A small self-supervised image encoder, trained from scratch.
Data: trained on fractals drawn by 1,000 iterated function systems, in grey, 295000 training examples, 5.2 epochs.
Rows from block 7 of a small self-supervised image encoder, named by matrix and row number. Rows with one number belong to one channel. Each number is 500 + 40 x the weight over its row's rms, rounded and kept within 0 to 999. All counts start at 0. Numbers have three digits each. After the name is the row's rms in percent of the matrix's.
After each channel's rows are labels from the 100 images, of 14976, where the channel reaches its highest value: "strongest on" is what is common among them; "peak at" is the part of the image that holds the peak. Only what is clearly more common there than usual is listed. The data: fractals drawn by 1,000 iterated function systems, in grey.
# convs0: first 3x3 conv (model.blocks.7.convs.0.weight, 96x96x3x3, each kernel summed), inputs 0-95
# convs1: second 3x3 conv (model.blocks.7.convs.1.weight, 96x96x3x3, transposed, each kernel summed), outputs 0-95

convs0.24 090:516496523564567499561502554485482498458544498481527472524455469490467476433557464535517515517538523459513521545415502500415502534532536483522542425490535468553425448510465495521465412521583535558519485542479534516556495544535456485437583450492504555518465461500544505480480399504470483512
convs1.24 114:535524517530500548539548510466521554502540483480504527503567493530539586523543529565527532540550504561505490491534540473519489526557570469500547510528581515550501543510548549470523526556510569541567572531551543565559532498508513589500515527547521528567582525497501485545529531556559466474
strongest on: dark on light
peak at: bottom left; bottom centre

convs0.49 088:445506459476460554447525520456492486472536552565458491414548477490534530470539492473541481582489465450496513492491499531425434498502498513446532468528502531494505529462456437520536460509517505558401512509473501505466422469575447506438446494566548497507523505483480467449581561490575535456
convs1.49 118:572455516490546435510461502502473436532506431458486517556468597537439489507489485505459476510445414514509515549469530576550483501488448543493407463461502478507481450518493453536419555499500470455528504499528468549497572500537524466495425469459504525463436530476493528507470436481463426541
strongest on: sparse; two maps
peak at: bottom left

convs0.91 076:438456486506480507504441526517475512511522468440538603477396537478470496517541502512476472536535549468573487498482450479470503474565492524482531477482547464532458487544424515507490461508532511559522538479407393459508448509544497567437522426494528523552553434506521524483459443460498522503
convs1.91 064:569529479491474479556518480499566526464467495485535512520531471530485539512533512545553554533474504580495508489556586427509483511547542518563537436574594494578464583435565529559522504535493533549512490483475401545476521476524547530532522558504524506494498475489553484560526498498548490488
strongest on: dark on light; dense
peak at: middle left

convs0.52 100:458514481522516439502520549497470463535465471501478449473515493534453496419573489488451501518552508479507504448508471582523463521581534473527556473515607439523474490494534456488440523499565492544520476452558531478516556549571481469442571482592484551538442489469511423465489471480509524539
convs1.52 094:451486522511505491582512503511424560494496567548566540547494484453554505581494560455546575505496484533497483510536480468514559498462461567453487576449478540539565475552461505521489550559504519515533537497542624498519545497471530504533493563469537501511475514504527551557539554485460462463
strongest on: dark on light
peak at: bottom right

convs0.28 083:476493529517552553525470523413501497495505483475490527551464471449509475487552480471475475501502434550493539511413521461477485522533507476469497510478477447498510530524470541514544484510538564494435497527576358504507529515493520525500583519491537534499532406407557555417469497529530432537
convs1.28 087:512555506486511606440548517541540417496446492493382490460482541553447489507520542477536549468526523483545461549528511501493488515464484460575506497567506446495506474496486500520509486449510425490523558571528406466450474506533496489493503527526480471457477576537509461417493536585499491496
strongest on: sparse
peak at: bottom centre; bottom left

convs0.10 079:528475521535539542525504542492489515469495521439492440531503444489473565461539503547466507486443430488455548516372562553435499520519490484478486512512522505457503540452514535494548413522561502539504484512477569465498471465523471535489556530502426602608473424478531546502469496493503491495
convs1.10 066:515552602508542528589489519594433516450487534489566525565481562514520459502552496472493528531553540555512543581482517516506519503515495505499586488554516441527558456565530514460498511498517521484510526547515597488470538535533500473503554560545529516463437523518495458554482517456458521539
strongest on: sparse
peak at: bottom right

convs0.53 083:521495485506559565522546558408554470461528545507454500522497450506478488465520454551580502501545493502454534509373547488420499526522548443532512468513503477514485509443475463461492430525568505582510521484524435535576496550528423527517547535521439554497477479473496506447493483489539498487
convs1.53 083:500527544525516592536532522499523548529522432435528519522552530517484560533498511513483474549568521506517508490521506572496531574554582518555542574580534531500598522502551535494533497527516578521539553522497530562514481476518546559522500489562483504538603530572473507513503466522521493498
strongest on: dark on light
peak at: bottom right; middle right

convs0.69 101:561509507502537447442498551486501467469470509494465379507554471520557526502519437546517591532490504535502547503451434515473465524428488434487507485427478431523522532446528487503481497509556540522529502483621530468533544514528442521517522470494452533511511444506501551447522467587470509536
convs1.69 082:459544477492470508431525518504543458505550448550398503524532456381440524526431497486433447483538506459495485476490474497515519470558492508458484559513483523437546471470500418442509547491506527552517505500448517505513448471491503463509485413535490420510573485519462515471533531545557552560
strongest on: dark on light
peak at: middle left; top left

convs0.39 083:599468498515516457495531539544475508483471518530499431465500500517481524459531436499524542486466534450472533537397428558422486521449468500465514507460457506538502524423490492503515484627552490535400508522499539498458486533519419497427478521513507602545488489492522516493500523514498544483
convs1.39 086:530527451504480475525473538483461507515528482439405504549416438457464483558499498559476543512502520547495468552506490425492466495592535480472539501499533518478549515429506504447467427512528508601423508427512489524521507478552535503529479490560409449490539402520510516482539477494517513513
strongest on: sparse
peak at: middle left; top left

convs0.67 086:501387374486510494392529530493485456507503513376447492448504509547454535484531494488532492543552502494563469471527458518521469469578563496499519518548568452454457515559534442482458473490530552532473501468463517481515538515541481513516505458536520498510503490509488481443532471425505530486
convs1.67 067:463522507499487510476489483528503520480516471616495515519487442469570487470482554494451541504450477509478544459543534513515553507507437595476512453440429529525550525447503535527580538526477494482512417402511485506507510445490540526548533517500527466532471531389539521556457523555495430508
strongest on: dark on light
peak at: top left

convs0.11 126:452499531517554507530534486536511538506429450518488494547494518501522500531490524507416565520485496533513490553490493557528416489529448413464528511507514538502445488531561484482514459430489487474477430463503469380386497444423446478548533565507526463563507454496455476516509532537490519535
convs1.11 121:546414526513545455454445487477535500550536539482493495477483379532468494480482472502511436481476513452504483498503464432503536496502554455590530483490502418549422529500452494480494504529499522483451430538421516478493443536501413495536561448467499542511459498592490521451523465535498536465
strongest on: dark on light
peak at: centre

convs0.74 085:417491486498476494486510518472483456539442516453470525470575482557537546478528512519526482500518499539496483467507511477497462504520556453479551464488579516432432499472504455467510426395511513547503495446557505374526626514500468496476477475572533499515497490468472427535548533464491496464
convs1.74 131:537493479524465525542515475501521520508532520503463473504451459482450460516460493511459439541439462497491533491534406508514488514542447542494493499480482472468545472500507422495504524394473477408462362435431512467487458501569494449540541493527457431514424529567486488479507482471481558521
strongest on: dark on light
peak at: middle left

convs0.44 095:522486461524497464549482556415525486474458457497486560465499510475505472469567524582464508550524507502480530431499508519476506547480489484483507473515561448532514487481452484491505461540579585529449493501506471481524510537576473534423573464585500576553484377473538526543475480500454549490
convs1.44 092:499540465491469549546541500577550569517513522449562484525507570523512528502546509572503581536509544513505446544487507454502497507510475548482547461505505607485485553459585487531449471500503498516544522453522419519484480535458522525513554488550535436502528425456519474509509399465567536526
strongest on: dense
peak at: middle right; top right

convs0.6 104:545516433498486500413546531494453448524509538402383512449478551511396471491503526510576514483564532493542500482547481506548520515495582465472545514530544399508502474521552418475451521487531493476484468479498491479509565504532472469505523485494522482466442507473466528461553485451529505450
convs1.6 098:379499499505477539468466492499538527506479480552485475521474439413564486487507518442446552499447457493502526508515495462486498526478413569503478522476396579493571485473475538563537535520483516493518452456505522526508495474454554519535530518514539392533518502426550520489455521574517476486
strongest on: dark on light
peak at: bottom left

convs0.66 087:468457465528549436495482556448481461466454473467527420530476480500512508452573497530505491535561482528524550410463467492470448522541469506454529496508548498480498509540514514487465456570579546530440465503508536442424552519583503549458588460536509577554503439511528500536523453489478527488
convs1.66 081:490502518508474465429515518521452452527460603535464513534478483570514488558525522471503584531492558536476491524498469500501531485490503528474513508494501547531529498492547466514476499509516515581503474431647551511524441460530496545452603554526532526448489545439462558549537503542469511552
strongest on: sparse; two maps; dark on light
peak at: bottom centre; bottom left

convs0.75 085:495489523504523561528435497463558553367555518520486512538451480494495516451494499504495451465509482510518581502458516467430476479478509463497444476457480460444426558478490526450577508525518548548548484509510457522569395460471491547492566510469476541551484472461503479497477494562437449521
convs1.75 101:487513558527510554525564449512534493513455534475482484490572547542557509427509491487545410477552503478470544535473497559488527504506523460478550504498479488553446473588469525461521471455458465437422547626522484458518508570470476489435566523578544502493493529536486480495498532493518499559
strongest on: dark on light; dense
peak at: middle right; bottom right

convs0.25 125:486504510546524478515497554497497476421515433475506494508487510523511472445582512478458521530546475505532526507481523503447502523538507512445551419452572390545436495579457540523494459539570527526472470518462484475504507538538503532437585486551550531537441450439585490475531495539434504504
convs1.25 126:469510492515507567542538495478543531498520516476512543508521445508516579498546541556570549561550545574501438517541509451516520493551573504501581506537576490569447523515548508523508531528499559549532561514572507543556506525479528538496560528567523509541589497435526479553512497520558479507
strongest on: dark on light
peak at: bottom right

convs0.17 115:439546532541531467472486465566507461526492521519496503524570510563449555512473501489499502495503511529503495573469507540483446504547529399535509446549493504474364530501568477501457488485477553499501485487481466451499521510430394492527518527484505493487448556547465372495498537505466478547
convs1.17 107:557379464521521483412467495453516527498509575498466525427474411530488502491506503506541462456477548471516497417524430455518540507513555471495513541510547434523499545547421520476547559522505538533460440523467537504565432497504453512512503453496499542538478536552522547479518507517455537446
strongest on: dark on light
peak at: bottom left

convs0.57 088:486517517503528470526468547465553557450520492466487521518479468484470506452543448559478444490499472457464566522438505546466469521431522475430512483520507520478470510358415505516520527555568558473467540527469518497547465461512476523478563503546497557608515400474516518510463477514508500520
convs1.57 084:531473503528481507520491482501488475510435567437516459460543516483577506504534447475528415473490534457479487517438494509484528518563525464463546524475564434476537497598426575487489440468483465520512494566455472496494538553482482493442508542545526504475520384452497492514570542475544579476
strongest on: dark on light
peak at: middle right; top right

convs0.5 082:439502472525564525479466583536469483543503435427510525505467437501470487469579513535508542526523445465501525533442518466490527543541550449535506492436518445538499513487481475500472458516613536516518484519582481448566597508524457511485561462472480532506477453482561486467515415535454505494
convs1.5 075:583553508501531552534521523497562516477492427567486503551543504450516545538503535497515580500485534550515532561560550510521500521491531543472510575548547498517559533492502480504563528545511526575577511504545495519514547525549558514534443512556488496526521536487575520532536599592524536498
strongest on: dark on light
peak at: middle left